Weights of a small masked spectrogram model: trained on drum patterns on synthesised drum kits, 80.6 epochs.
Rows from block 7 of a small masked spectrogram model, named by matrix and row number. Rows with one number belong to one neuron. Each number is 50 + 12 x the weight over its row's rms, rounded and kept within 0 to 99. All counts start at 0. After the name is the row's rms in percent of the matrix's.
After each neuron's rows are labels from the 100 clips, of 14848, where the neuron reaches its largest size: "responds to" is what is common among them. Only what is clearly more common there than usual is listed. The data: drum patterns on synthesised drum kits.
# gate: MLP gate (model.blocks.7.mlp.gate.weight, 256x128), inputs 0-63
# fc1: MLP up (model.blocks.7.mlp.fc1.weight, 256x128), inputs 0-63
# fc2: MLP down (model.blocks.7.mlp.fc2.weight, 128x256, transposed), outputs 0-63

gate.34 097:49 56 37 50 30 36 40 62 29 73 39 54 28 44 39 68 45 61 60 54 49 56 49 48 53 37 42 57 45 54 42 63 67 43 37 52 52 61 58 40 24 41 29 33 47 44 49 44 43 45 37 50 69 58 77 60 54 45 38 39 68 19 52 58
fc1.34 097:44 45 57 42 64 52 47 49 73 39 46 46 56 55 84 46 46 42 37 51 45 52 49 45 32 65 51 43 41 55 43 37 58 58 54 47 53 54 40 61 65 60 77 70 44 44 63 60 33 58 65 48 35 46 37 34 47 59 53 45 34 58 35 48
fc2.34 096:51 63 55 41 64 66 39 69 50 42 53 54 59 62 58 43 46 48 58 46 53 58 44 44 42 45 42 58 49 37 50 61 31 67 53 57 51 51 51 56 59 64 59 55 67 44 56 52 65 54 55 68 45 32 42 32 47 89 50 33 46 60 23 62
responds to: reverberation; text has "room"; text has "reverberant"

gate.209 093:45 49 37 48 39 54 66 65 68 37 67 41 64 49 63 65 57 37 43 47 38 39 44 39 51 71 39 55 57 38 63 34 60 40 31 55 59 46 39 58 44 46 56 59 36 45 51 43 56 61 59 70 48 55 44 69 39 61 45 60 53 60 39 56
fc1.209 112:63 47 47 50 33 61 37 52 37 56 58 35 24 46 51 46 68 40 58 63 65 49 50 35 46 48 52 39 56 78 63 38 50 46 55 49 49 39 60 51 48 52 48 38 46 54 51 59 41 56 65 61 60 62 40 62 54 59 42 26 28 59 53 65
fc2.209 101:70 59 31 43 57 35 31 46 56 56 59 69 51 71 55 56 52 85 18 54 57 52 48 43 56 27 49 52 53 32 58 49 56 50 25 59 62 33 68 49 64 42 51 56 58 34 76 47 64 54 57 37 48 46 51 40 49 45 33 66 80 63 63 36
responds to: clap; breakbeat

gate.255 106:58 58 63 50 47 59 33 44 56 43 44 68 37 46 41 52 50 65 16 54 46 53 43 42 48 62 42 55 30 60 52 65 52 58 56 55 53 43 59 53 38 46 65 50 59 38 54 56 22 42 39 57 53 63 39 52 48 62 60 58 77 43 31 60
fc1.255 089:67 61 55 43 40 45 36 47 39 68 42 43 50 47 62 49 56 36 55 52 48 51 45 42 49 50 43 62 49 61 50 69 54 23 45 54 44 29 60 49 58 49 67 51 55 61 41 55 46 44 28 66 74 77 44 51 32 54 38 56 44 51 53 54
fc2.255 086:56 58 38 48 55 37 49 71 63 60 62 42 58 58 60 53 52 36 57 43 44 37 55 55 49 39 54 60 66 68 23 64 50 46 52 46 62 48 59 58 52 47 35 33 22 60 63 51 57 66 54 55 44 47 85 54 53 67 49 63 29 56 60 57
responds to: quiet level; pink noise

gate.200 129:48 58 65 48 41 28 39 48 60 68 36 29 45 48 53 42 52 49 27 35 47 59 41 60 43 61 42 63 47 57 63 74 57 50 53 57 60 53 57 53 24 49 53 44 62 36 48 48 24 42 57 60 76 40 50 38 59 52 49 53 41 14 54 60
fc1.200 110:16 41 43 41 60 35 70 53 50 65 49 26 52 88 53 60 49 79 44 52 56 74 50 68 42 56 50 51 61 62 43 51 74 42 31 56 57 63 56 45 36 38 57 44 61 64 36 59 54 51 51 41 48 44 53 54 52 37 26 54 28 60 51 50
fc2.200 107:31 39 30 45 62 35 56 70 61 56 42 43 50 71 41 43 39 76 39 58 57 61 43 61 46 51 66 51 59 47 31 52 73 57 55 47 49 64 55 41 39 58 75 58 62 72 42 65 58 47 30 51 56 39 52 42 49 38 28 43 26 55 58 43
responds to: rimshot

gate.154 100:55 52 45 52 40 29 74 28 54 46 40 23 65 58 37 67 70 55 39 42 49 38 64 32 75 55 52 50 59 50 63 49 52 57 54 51 39 49 50 68 73 63 55 53 39 42 44 76 57 37 43 52 56 67 22 71 47 45 56 46 58 66 32 58
fc1.154 099:33 55 45 45 63 46 72 46 30 56 48 42 55 32 36 47 52 55 55 51 14 47 50 60 38 65 45 55 46 40 54 54 64 42 32 53 52 47 58 38 33 39 36 45 60 81 64 46 62 50 42 53 53 36 69 62 46 55 50 57 74 34 67 47
fc2.154 099:63 43 38 46 50 33 54 31 39 62 42 40 56 57 36 69 59 52 38 60 59 55 54 40 43 56 50 62 60 77 60 65 49 38 53 46 50 39 62 61 63 39 49 46 52 78 50 65 59 29 49 43 56 49 54 35 43 70 39 55 34 19 29 49
responds to: clap; bossa nova

gate.249 112:56 40 39 50 52 47 34 62 51 26 57 68 49 51 38 43 59 65 32 41 56 57 55 37 63 36 61 56 36 54 63 52 33 45 51 48 39 48 53 58 75 55 54 51 44 65 46 66 49 40 48 38 41 43 56 28 56 54 49 17 38 42 57 48
fc1.249 110:43 60 82 51 45 53 39 31 61 46 58 37 36 68 53 58 68 76 52 27 42 41 52 33 47 67 58 48 44 22 67 40 34 46 53 54 50 30 51 55 64 63 40 62 38 47 61 68 42 43 50 51 43 48 52 61 44 88 46 53 76 56 24 40
fc2.249 109:59 38 30 55 42 49 49 45 63 64 38 60 35 69 54 46 68 36 83 66 40 57 54 51 45 59 48 62 47 52 66 59 35 30 27 50 49 41 41 62 60 43 39 49 32 55 24 34 42 46 74 45 62 71 43 48 50 41 72 59 54 37 46 65
responds to: rimshot

gate.143 110:61 59 55 65 51 45 47 42 62 44 61 19 50 53 55 64 39 64 26 52 57 45 59 60 33 40 44 59 20 31 40 50 43 46 34 54 48 17 58 39 59 47 64 49 36 47 75 64 41 39 56 57 59 44 25 63 48 68 61 59 56 26 50 41
fc1.143 110:66 54 42 68 50 56 43 60 63 62 60 37 51 51 61 54 32 67 45 79 72 46 61 66 46 37 38 45 47 46 31 37 62 42 42 66 56 24 70 62 58 65 67 30 14 56 32 64 42 55 47 67 50 43 47 44 44 40 49 71 38 31 44 60
fc2.143 106:63 56 58 29 47 55 24 51 59 60 39 49 49 60 51 32 45 39 46 49 56 49 33 58 79 69 59 54 38 52 55 63 54 66 51 54 56 41 55 62 61 52 25 35 67 55 41 43 33 37 70 50 45 61 50 65 47 50 67 42 53 62 53 39
responds to: clap; thin (high-pass); ride cymbal

gate.31 106:71 59 52 54 72 53 63 35 55 76 45 42 36 58 39 65 35 40 39 64 48 41 37 35 46 59 48 55 41 45 40 61 59 82 56 51 50 60 46 70 55 36 70 53 55 51 42 61 42 44 47 50 55 51 49 59 44 54 65 68 27 61 54 59
fc1.31 096:48 51 56 53 38 49 71 43 51 53 40 50 44 56 14 44 47 55 39 37 12 56 39 52 55 59 56 47 57 50 81 62 36 62 53 47 50 57 30 62 57 67 58 59 49 48 30 49 50 60 50 58 53 58 38 56 33 45 42 61 49 63 54 43
fc2.31 094:64 77 16 42 49 32 42 68 58 19 44 40 44 56 54 55 48 41 60 71 65 46 59 60 44 40 52 59 46 56 23 23 61 54 60 50 38 30 62 45 67 26 34 42 73 34 47 52 43 32 63 40 48 58 53 39 54 49 62 56 60 43 60 58
responds to: text has "noise"; mains hum

gate.164 095:48 30 64 20 46 41 49 57 50 67 37 49 45 55 53 43 59 47 49 49 56 39 36 48 53 61 46 50 38 51 59 89 53 59 70 34 66 52 35 45 46 48 40 37 66 38 62 44 25 62 54 50 51 51 57 35 62 51 52 59 45 54 39 77
fc1.164 082:44 48 61 55 46 45 71 43 38 59 56 31 52 21 50 53 46 39 34 74 73 44 68 60 52 72 48 53 56 55 39 49 58 45 34 39 45 46 37 56 40 43 54 26 65 29 58 59 46 42 48 35 40 42 45 48 72 49 50 62 46 45 52 53
fc2.164 083:54 47 58 37 61 32 46 63 64 53 46 64 52 64 65 62 29 42 75 56 44 45 63 66 50 68 40 46 34 50 36 62 63 40 42 30 45 40 46 56 25 48 52 49 45 48 39 56 39 54 31 47 54 42 69 58 73 56 49 25 56 29 26 45
responds to: pink noise; bossa nova

gate.76 082:56 44 34 48 46 71 54 49 37 34 56 49 53 33 34 39 25 57 38 47 35 70 52 63 45 44 65 30 48 69 58 34 44 53 55 63 55 55 59 63 56 60 54 53 62 57 70 39 43 69 43 48 23 37 46 45 33 46 42 42 60 61 62 53
fc1.76 096:23 41 38 29 50 45 76 49 54 58 53 49 48 53 23 55 73 43 38 49 44 54 41 29 49 61 56 44 45 36 69 43 66 65 39 50 58 71 44 31 48 42 54 56 43 40 46 61 42 61 67 55 41 50 51 55 42 42 48 49 29 53 66 40
fc2.76 100:40 72 59 37 56 58 51 71 69 54 62 74 49 42 38 45 19 44 53 41 58 39 59 71 61 22 50 41 65 73 39 66 34 47 60 54 43 43 41 48 52 54 72 56 60 67 53 34 52 48 43 43 53 32 38 56 54 42 39 42 58 52 68 48
responds to: rimshot

gate.128 095:43 59 43 66 56 67 51 33 46 63 53 25 32 41 58 46 50 35 43 62 51 53 49 40 50 44 42 64 64 66 45 46 68 45 41 56 51 28 72 52 51 52 44 53 60 47 67 42 51 34 57 52 39 39 38 77 46 31 56 65 38 11 49 52
fc1.128 100:30 48 62 48 60 79 51 67 31 51 64 25 52 69 42 47 68 46 29 32 49 41 42 39 30 79 44 49 65 31 64 47 44 41 36 62 68 38 48 42 46 64 53 78 63 42 50 68 54 55 60 66 53 55 60 71 40 53 37 60 56 51 46 62
fc2.128 091:46 59 44 49 55 65 29 56 46 49 55 56 55 24 50 35 59 25 41 50 70 53 47 38 50 34 54 55 68 53 60 47 65 54 53 44 53 37 74 54 74 65 55 57 66 32 51 39 42 50 65 43 47 40 37 49 47 33 48 49 31 24 27 41
responds to: quiet level; closed hi-hat

gate.36 084:59 47 53 45 33 18 53 56 54 71 33 47 64 71 59 51 54 71 49 48 61 34 51 63 70 32 55 71 33 36 37 41 47 56 30 32 31 45 60 59 61 54 57 49 69 67 55 57 66 33 34 55 67 48 80 70 64 50 60 31 44 43 61 56
fc1.36 089:42 36 45 43 49 40 49 76 56 48 68 46 25 69 74 68 38 66 54 42 53 57 37 54 41 44 53 35 54 54 21 61 62 58 46 50 73 40 51 39 46 38 44 57 64 34 29 32 44 61 44 46 35 40 56 39 53 43 43 68 42 48 68 71
fc2.36 093:49 53 42 63 52 70 42 32 89 54 67 43 43 42 56 51 40 38 40 54 43 51 35 53 41 85 49 65 75 61 72 42 55 46 59 71 68 40 56 47 43 70 52 55 51 23 79 45 49 53 71 65 42 54 48 48 37 46 43 45 56 14 32 55
responds to: text has "noise"; clipping; text has "clipped"

gate.219 094:69 54 45 48 45 30 39 63 47 46 41 44 59 76 71 48 73 52 52 57 57 36 50 71 61 44 40 65 52 39 30 39 50 50 57 46 42 31 68 64 60 42 60 53 44 39 45 37 57 27 42 46 67 60 61 77 55 31 44 56 69 68 47 53
fc1.219 092:61 65 45 68 33 51 68 41 52 46 44 67 40 38 40 40 44 38 58 74 39 49 48 53 52 54 40 61 48 36 44 54 59 36 21 48 59 45 54 66 32 55 48 58 45 82 30 43 52 28 29 59 57 58 55 57 46 37 48 48 74 45 36 55
fc2.219 096:50 45 42 30 51 54 53 65 52 47 27 53 52 63 45 37 55 47 56 59 74 53 58 29 43 29 36 50 49 31 31 48 31 49 53 57 49 47 68 81 77 47 40 50 54 42 55 21 56 51 56 37 43 50 52 54 55 33 39 33 50 69 38 49
responds to: reverberation; text has "room"; text has "reverberant"

gate.101 144:66 70 54 43 55 41 43 54 60 53 36 34 50 30 47 74 43 41 42 57 56 50 42 41 42 52 40 62 45 65 32 44 65 31 27 60 42 47 54 57 36 55 73 55 56 38 54 64 32 43 32 62 64 72 56 50 44 66 52 46 71 39 36 58
fc1.101 120:38 61 12 43 36 39 68 57 36 69 44 57 53 50 52 55 39 67 60 55 43 54 56 47 50 57 50 44 40 48 67 50 53 56 68 50 47 67 63 64 52 36 25 27 29 63 79 55 45 50 42 47 63 61 58 55 57 59 43 60 38 56 39 65
fc2.101 124:49 57 23 69 33 34 62 45 45 74 45 44 71 47 55 59 53 74 46 38 46 49 52 44 63 57 63 50 38 45 56 66 50 52 56 55 42 69 52 57 43 48 17 34 21 65 67 44 48 51 30 48 55 72 65 52 53 68 50 59 42 58 35 55
responds to: pink noise

gate.35 103:42 60 43 28 52 34 74 28 56 52 46 36 49 62 58 33 46 58 37 54 27 41 55 51 50 51 45 62 30 58 55 75 55 58 64 38 48 43 65 73 51 46 65 49 53 61 28 58 42 44 36 44 54 34 50 63 58 39 44 55 49 62 67 60
fc1.35 101:18 56 53 47 57 29 72 50 44 46 61 27 54 45 41 69 59 37 38 65 52 35 56 54 54 67 47 56 59 51 36 57 74 57 33 37 46 26 48 66 66 30 44 60 58 50 54 60 54 47 44 43 45 26 75 47 60 56 37 57 43 28 36 58
fc2.35 100:31 66 53 49 42 44 37 50 52 42 67 31 67 39 30 67 42 57 45 98 48 37 54 36 50 43 52 47 47 44 53 39 52 48 24 49 54 41 37 57 64 20 53 59 34 48 48 60 55 55 30 47 51 40 66 45 53 62 62 63 45 51 82 48
responds to: thin (high-pass); rimshot

gate.168 088:35 54 44 31 51 33 49 66 51 36 71 49 61 44 46 66 55 42 30 48 35 73 49 49 59 40 37 52 47 54 44 60 66 45 53 42 48 54 67 52 50 60 33 68 47 58 58 76 56 49 52 46 46 46 76 63 61 46 32 34 59 36 25 64
fc1.168 101:55 45 52 43 48 38 51 47 40 48 47 48 44 55 68 51 77 67 53 37 31 45 51 39 64 70 46 53 51 45 76 29 80 47 45 54 44 51 55 65 60 63 34 64 43 47 34 61 60 54 58 66 68 48 50 50 41 50 22 58 54 41 48 38
fc2.168 105:47 37 58 54 54 38 41 59 47 68 57 33 54 52 41 45 41 38 63 64 52 49 52 45 42 23 82 45 54 37 52 58 19 46 24 47 56 55 62 47 36 75 61 53 71 65 54 51 43 64 37 34 56 63 55 52 46 31 59 24 40 51 67 58
responds to: thin (high-pass)

gate.212 075:35 49 34 43 69 58 50 63 48 39 52 29 71 32 48 55 17 57 68 30 33 58 34 32 45 51 51 46 42 71 54 54 45 59 62 64 70 58 55 54 61 53 65 44 59 63 68 51 54 52 55 55 20 46 60 46 34 61 30 33 41 29 68 67
fc1.212 094:67 43 51 66 33 36 37 58 51 37 38 64 76 55 39 60 55 51 54 67 65 35 54 55 53 39 50 44 40 56 54 34 32 46 40 46 61 54 31 58 47 65 67 53 51 52 48 55 55 45 51 63 47 59 63 45 36 56 60 58 46 53 33 50
fc2.212 104:35 52 37 35 51 42 21 47 51 57 52 50 85 72 47 49 70 61 36 44 66 33 51 40 73 34 44 51 56 43 48 13 37 43 46 36 60 33 53 61 43 52 45 65 69 72 59 42 36 53 72 53 55 57 53 50 51 47 40 60 66 62 50 48
responds to: open hi-hat; clipping; text has "clipped"

gate.253 084:63 54 73 66 33 69 59 51 64 64 39 51 27 38 52 54 36 33 50 66 38 66 63 44 53 51 38 67 49 46 55 68 47 66 47 50 40 43 62 57 41 59 51 52 62 42 30 46 30 50 40 49 40 45 27 60 52 41 58 44 65 45 33 44
fc1.253 072:58 44 33 54 37 67 60 52 31 66 45 54 44 49 56 42 40 56 52 34 60 49 47 59 48 55 47 42 49 44 35 54 45 33 53 69 54 62 35 47 38 56 46 34 59 44 36 46 49 60 58 70 44 76 48 55 29 32 51 44 40 61 58 39
fc2.253 092:72 39 63 61 39 49 76 41 62 63 32 68 47 42 50 58 50 47 57 57 48 71 56 72 40 34 44 54 58 50 37 61 53 45 47 45 47 67 27 32 44 41 67 59 61 48 31 57 61 60 27 41 50 50 42 35 52 37 60 38 54 38 63 57
responds to: clap

gate.227 092:62 61 42 81 17 58 48 73 55 58 37 50 63 32 51 45 44 30 58 55 63 58 65 64 55 34 39 64 60 64 42 45 49 43 49 51 35 36 53 72 56 63 67 48 38 42 55 49 60 37 40 63 50 58 25 68 40 49 67 64 56 60 37 49
fc1.227 073:46 42 46 40 54 59 62 48 58 49 51 53 59 44 57 52 55 63 35 30 33 40 40 45 55 40 47 40 45 43 53 34 73 54 64 70 58 48 34 27 71 42 45 53 40 65 41 50 54 63 72 81 48 61 42 51 32 68 40 72 40 70 66 47
fc2.227 099:55 59 68 56 37 41 72 57 57 43 54 46 28 41 41 36 51 34 37 60 38 60 47 56 51 76 62 48 46 60 60 62 59 60 46 47 38 56 28 71 67 43 55 60 52 31 34 77 45 38 43 56 48 69 32 44 46 52 51 40 23 49 38 56
responds to: thin (high-pass); crash cymbal

gate.96 123:53 31 71 54 54 47 42 46 54 68 33 49 55 62 53 55 36 67 37 52 76 48 46 70 63 57 44 58 39 62 54 58 46 67 43 45 55 36 63 57 69 59 49 31 56 37 54 60 40 48 55 53 47 32 61 38 63 52 51 63 25 28 53 67
fc1.96 109:45 30 77 45 51 69 54 45 71 51 38 49 42 28 53 38 31 63 26 46 57 63 54 55 56 42 52 45 48 61 45 26 44 52 51 55 50 49 41 44 47 68 82 46 50 27 62 37 52 52 45 42 33 50 23 42 51 39 59 58 35 45 71 55
fc2.96 111:53 33 65 42 38 33 46 58 66 62 22 58 49 53 59 58 49 62 56 41 37 53 48 65 70 36 40 45 46 60 60 37 59 53 44 54 36 81 49 49 35 57 55 42 50 68 40 25 40 59 28 40 48 56 49 47 59 49 57 56 58 63 62 67
responds to: rimshot; ride cymbal

gate.99 140:65 59 46 55 60 51 52 75 53 59 49 48 53 58 64 67 21 40 44 55 58 39 47 75 44 57 41 55 30 50 38 59 64 36 56 54 51 39 50 53 35 35 55 49 33 44 51 49 46 34 42 54 69 65 60 80 49 62 57 83 58 56 33 59
fc1.99 111:50 53 33 41 61 52 58 69 45 34 48 52 53 26 56 64 48 52 71 61 67 65 47 70 35 48 53 46 58 67 40 43 54 39 32 57 57 57 68 22 48 45 42 59 58 54 68 44 53 51 38 46 54 42 68 40 57 46 31 50 60 25 45 62
fc2.99 111:43 56 27 22 52 51 64 74 49 22 42 53 24 41 47 68 31 45 64 67 52 59 59 72 36 31 48 59 62 58 48 41 51 38 59 53 52 41 60 16 50 40 36 64 60 58 53 60 45 52 37 45 60 52 57 42 49 40 40 59 45 36 38 51
responds to: reverberation; text has "room"; text has "reverberant"; clap

gate.127 114:47 50 51 26 54 29 57 42 49 42 51 56 50 60 44 52 82 54 22 56 42 52 44 57 30 85 45 46 35 33 62 51 58 35 57 58 45 54 45 39 33 41 47 50 58 49 57 39 39 39 67 57 53 64 51 38 54 41 27 67 59 47 50 60
fc1.127 113:55 67 54 58 34 43 56 34 57 37 37 51 34 55 52 55 49 63 50 54 36 62 65 58 45 58 40 63 40 35 57 63 24 48 39 35 47 39 55 68 41 40 57 44 48 64 50 53 47 39 39 44 50 30 53 50 65 56 72 29 68 30 21 44
fc2.127 112:59 77 50 70 44 50 41 44 42 39 46 43 43 65 56 50 47 51 19 41 50 42 58 36 56 48 54 60 48 53 44 46 43 53 47 47 51 52 46 59 58 46 58 48 56 70 55 54 43 35 55 38 71 45 52 37 50 19 56 37 50 19 39 46
responds to: clap

gate.136 091:58 38 65 48 44 61 39 61 33 64 34 29 48 80 69 50 27 65 73 53 38 46 47 65 51 57 41 56 53 47 40 36 68 56 57 48 61 25 43 46 38 70 53 49 48 60 59 52 33 56 46 60 57 40 47 38 54 68 37 32 35 29 63 64
fc1.136 099:60 54 32 59 48 63 53 64 48 77 51 42 37 40 38 51 23 41 30 48 37 46 49 55 36 47 44 38 68 60 57 66 64 43 49 60 54 53 60 38 33 59 39 42 57 56 60 50 38 58 55 62 58 72 38 67 42 73 28 49 34 66 33 59
fc2.136 096:38 60 41 63 63 53 57 51 49 55 32 37 56 57 47 44 37 59 39 60 71 58 37 41 49 33 36 54 49 57 58 82 33 31 28 48 61 57 65 84 66 46 47 46 66 42 72 44 46 37 36 33 62 29 40 43 50 58 59 24 65 43 26 39
responds to: clap; crash cymbal; clipping; text has "clipped"

gate.109 078:37 55 55 60 61 52 74 36 57 42 57 43 62 44 60 58 52 57 22 50 34 47 54 42 52 59 55 39 53 38 43 27 56 58 38 51 62 37 53 66 57 60 40 75 28 56 48 74 30 59 54 40 46 51 50 60 47 46 38 46 61 71 56 43
fc1.109 100:61 56 49 55 44 49 64 62 32 54 42 43 44 39 46 47 23 48 73 57 58 37 60 65 59 53 43 55 46 65 66 44 81 22 47 60 39 35 62 40 36 49 39 34 72 52 62 48 56 51 43 52 53 51 62 53 50 57 35 67 33 32 59 58
fc2.109 092:50 55 56 52 56 54 49 52 49 62 49 54 54 53 33 51 28 56 54 37 62 61 51 48 52 40 38 35 56 52 54 79 47 37 44 50 68 46 63 37 28 23 31 48 51 40 49 40 65 52 22 54 53 42 56 45 50 63 48 44 44 32 32 50
responds to: clap

gate.15 106:56 48 62 43 43 42 48 60 46 65 50 48 51 50 63 54 57 45 35 71 49 49 34 61 45 43 30 59 50 38 46 58 30 41 53 55 52 20 64 59 73 55 68 29 66 35 32 43 36 43 58 63 54 49 64 45 60 35 40 64 10 22 50 59
fc1.15 098:25 69 55 69 60 33 72 35 58 40 60 33 50 51 24 48 61 37 33 44 62 52 55 52 46 68 51 48 46 57 62 70 56 46 44 52 62 41 83 56 63 48 29 45 52 49 46 42 51 45 52 50 50 30 41 50 37 41 55 77 43 34 31 38
fc2.15 094:67 56 47 35 50 50 57 63 62 44 37 66 50 55 68 49 45 56 49 45 32 46 48 52 42 38 53 55 59 42 46 24 48 65 44 34 53 48 38 56 46 71 70 42 52 51 46 44 52 55 49 45 48 65 79 55 61 61 44 40 53 47 60 49
responds to: rimshot; thin (high-pass); mains hum

gate.232 119:26 41 58 53 55 45 68 60 53 68 45 39 50 52 44 63 45 56 36 40 56 41 46 53 78 53 38 59 59 48 66 78 40 59 41 47 74 43 63 53 49 38 47 39 58 38 41 53 28 61 64 62 44 19 54 49 53 35 41 62 34 35 48 72
fc1.232 112:82 52 51 76 49 73 45 48 66 54 56 57 71 36 48 46 20 74 38 51 58 50 49 68 29 31 42 50 30 50 38 45 34 62 33 60 57 51 61 39 49 60 68 31 46 57 45 27 37 34 41 54 38 37 33 60 43 50 60 54 64 47 62 53
fc2.232 108:36 30 41 20 34 35 66 49 64 24 42 18 57 52 51 58 62 56 44 61 39 41 50 62 52 38 52 48 50 54 29 40 56 44 58 38 45 48 33 41 87 16 61 54 68 44 57 63 35 66 53 42 57 59 45 52 67 54 53 56 53 36 70 40
responds to: rimshot; text has "noise"

gate.115 120:54 69 55 55 52 57 64 57 44 76 51 43 65 51 64 66 58 41 31 71 63 52 30 44 58 58 33 62 51 38 42 35 31 49 47 65 56 29 71 57 52 58 41 42 43 21 66 54 46 40 60 51 45 52 57 67 50 40 34 45 39 48 40 61
fc1.115 116:65 32 50 42 41 16 31 58 56 53 51 65 38 64 13 54 53 61 76 48 64 56 50 64 50 45 52 50 37 31 45 53 25 48 51 35 41 86 32 43 33 49 66 32 29 65 55 41 51 44 45 39 45 65 36 37 62 63 62 42 58 56 46 56
fc2.115 120:70 38 66 35 38 30 41 57 46 53 48 56 60 50 38 52 58 50 75 64 56 49 51 64 52 32 53 48 44 29 41 34 23 58 59 37 43 61 47 64 24 63 63 36 35 57 51 32 44 61 35 40 53 57 38 44 61 63 59 30 72 62 32 64
responds to: reverberation; text has "room"; text has "reverberant"; cowbell

gate.222 101:67 59 49 38 37 53 41 38 53 45 50 87 58 26 56 39 55 53 53 57 39 68 32 40 38 49 44 56 31 60 65 65 35 36 51 53 41 44 39 42 44 48 49 41 82 59 59 41 53 41 30 56 41 74 33 43 49 56 49 48 64 60 41 45
fc1.222 134:33 41 41 41 73 61 41 45 37 61 64 30 43 66 44 56 71 60 49 40 60 48 52 56 58 61 58 37 57 48 60 36 42 70 57 52 59 60 65 27 63 24 34 48 35 50 62 59 43 57 77 44 42 21 49 42 53 69 47 44 34 45 47 55
fc2.222 110:43 56 54 17 57 65 45 45 41 45 59 74 38 49 55 20 56 59 53 65 34 58 50 39 36 40 48 46 29 55 67 73 39 48 43 44 40 40 45 58 38 33 49 53 72 62 75 49 48 50 50 60 56 59 31 44 51 69 43 52 50 44 22 46
responds to: rimshot

gate.233 098:63 69 53 55 29 49 39 54 51 51 48 59 71 34 60 52 59 35 57 64 44 47 46 53 43 39 42 64 58 62 37 33 57 27 38 48 46 35 38 68 38 60 58 61 51 63 43 63 56 45 24 62 67 86 62 67 48 33 37 62 64 54 48 61
fc1.233 104:32 47 58 69 55 53 63 61 49 47 44 23 52 40 55 54 44 26 62 72 61 48 61 56 52 62 49 41 71 51 38 41 51 58 38 51 56 48 47 55 74 68 62 55 28 30 32 58 61 58 53 51 49 55 44 53 43 34 58 53 51 60 44 48
fc2.233 099:54 50 45 50 68 50 50 75 67 44 53 38 59 57 58 51 55 59 52 57 43 56 48 49 71 57 52 47 54 61 42 27 66 41 29 51 50 16 50 87 62 44 09 54 45 37 73 64 61 60 66 55 50 65 48 66 59 36 42 50 48 44 51 53
responds to: pink noise; rumble; muffled (low-pass)

gate.38 091:51 51 64 40 51 39 36 44 60 40 52 64 46 31 52 50 59 65 70 56 59 47 46 48 59 52 79 28 43 52 29 43 47 52 77 35 52 49 33 57 57 24 53 49 45 69 74 43 44 61 40 44 40 50 51 31 53 57 56 39 65 63 50 62
fc1.38 128:49 53 60 58 51 57 36 72 38 35 58 28 55 42 71 47 57 57 49 47 40 63 48 38 48 67 49 47 77 70 56 29 69 38 52 63 62 34 61 66 50 88 44 61 55 56 40 57 72 55 53 50 58 44 52 49 29 48 35 53 65 18 40 43
fc2.38 111:49 41 53 53 37 49 62 51 55 53 43 55 26 45 40 32 69 77 73 45 45 63 39 68 64 34 54 52 33 56 72 54 35 61 40 46 47 68 45 51 50 27 36 50 53 58 50 55 38 45 52 40 33 52 27 54 56 71 54 73 69 25 62 71
responds to: pink noise; march

gate.104 095:43 49 38 37 77 57 63 67 38 59 68 32 62 63 65 57 70 58 37 54 47 43 40 54 43 65 43 44 49 35 56 60 43 48 41 46 72 36 74 41 85 37 41 41 37 51 29 55 37 61 66 54 38 34 62 56 55 31 45 59 31 43 51 74
fc1.104 093:45 63 48 41 44 61 41 53 48 53 56 70 45 35 51 40 39 57 75 34 33 57 46 67 67 57 49 37 64 79 54 56 58 44 47 57 73 62 40 52 40 44 36 35 55 38 44 52 59 71 51 53 40 37 51 32 48 51 50 50 53 52 45 69
fc2.104 095:51 53 37 30 52 59 50 40 57 28 46 59 53 46 36 71 38 50 43 68 53 46 57 45 30 27 87 52 52 44 59 40 40 58 72 45 33 56 63 50 46 53 48 77 45 66 50 57 58 45 26 34 57 66 55 43 38 59 52 26 69 44 48 37
responds to: quiet level; closed hi-hat; rimshot

gate.78 086:58 72 51 71 46 34 59 50 65 54 49 45 47 47 49 52 46 58 53 61 42 75 52 54 38 88 38 59 42 46 56 57 49 50 58 39 30 44 58 79 57 53 60 42 48 50 31 42 56 49 34 42 54 60 43 43 55 46 50 72 67 39 36 49
fc1.78 089:72 62 54 82 44 44 53 44 57 51 27 34 40 45 47 68 43 30 29 66 51 46 66 51 65 51 48 62 62 60 38 50 61 46 35 42 29 50 52 68 48 52 62 54 44 42 34 74 58 41 44 53 57 48 41 59 54 64 65 52 69 40 33 47
fc2.78 093:54 56 49 48 55 59 57 67 53 45 54 51 31 53 57 39 43 49 60 62 41 45 50 58 57 59 34 65 50 53 49 49 68 40 53 47 41 16 56 89 83 41 31 32 72 57 45 49 46 39 79 57 59 40 44 51 49 39 42 57 00 46 55 49
responds to: thin (high-pass)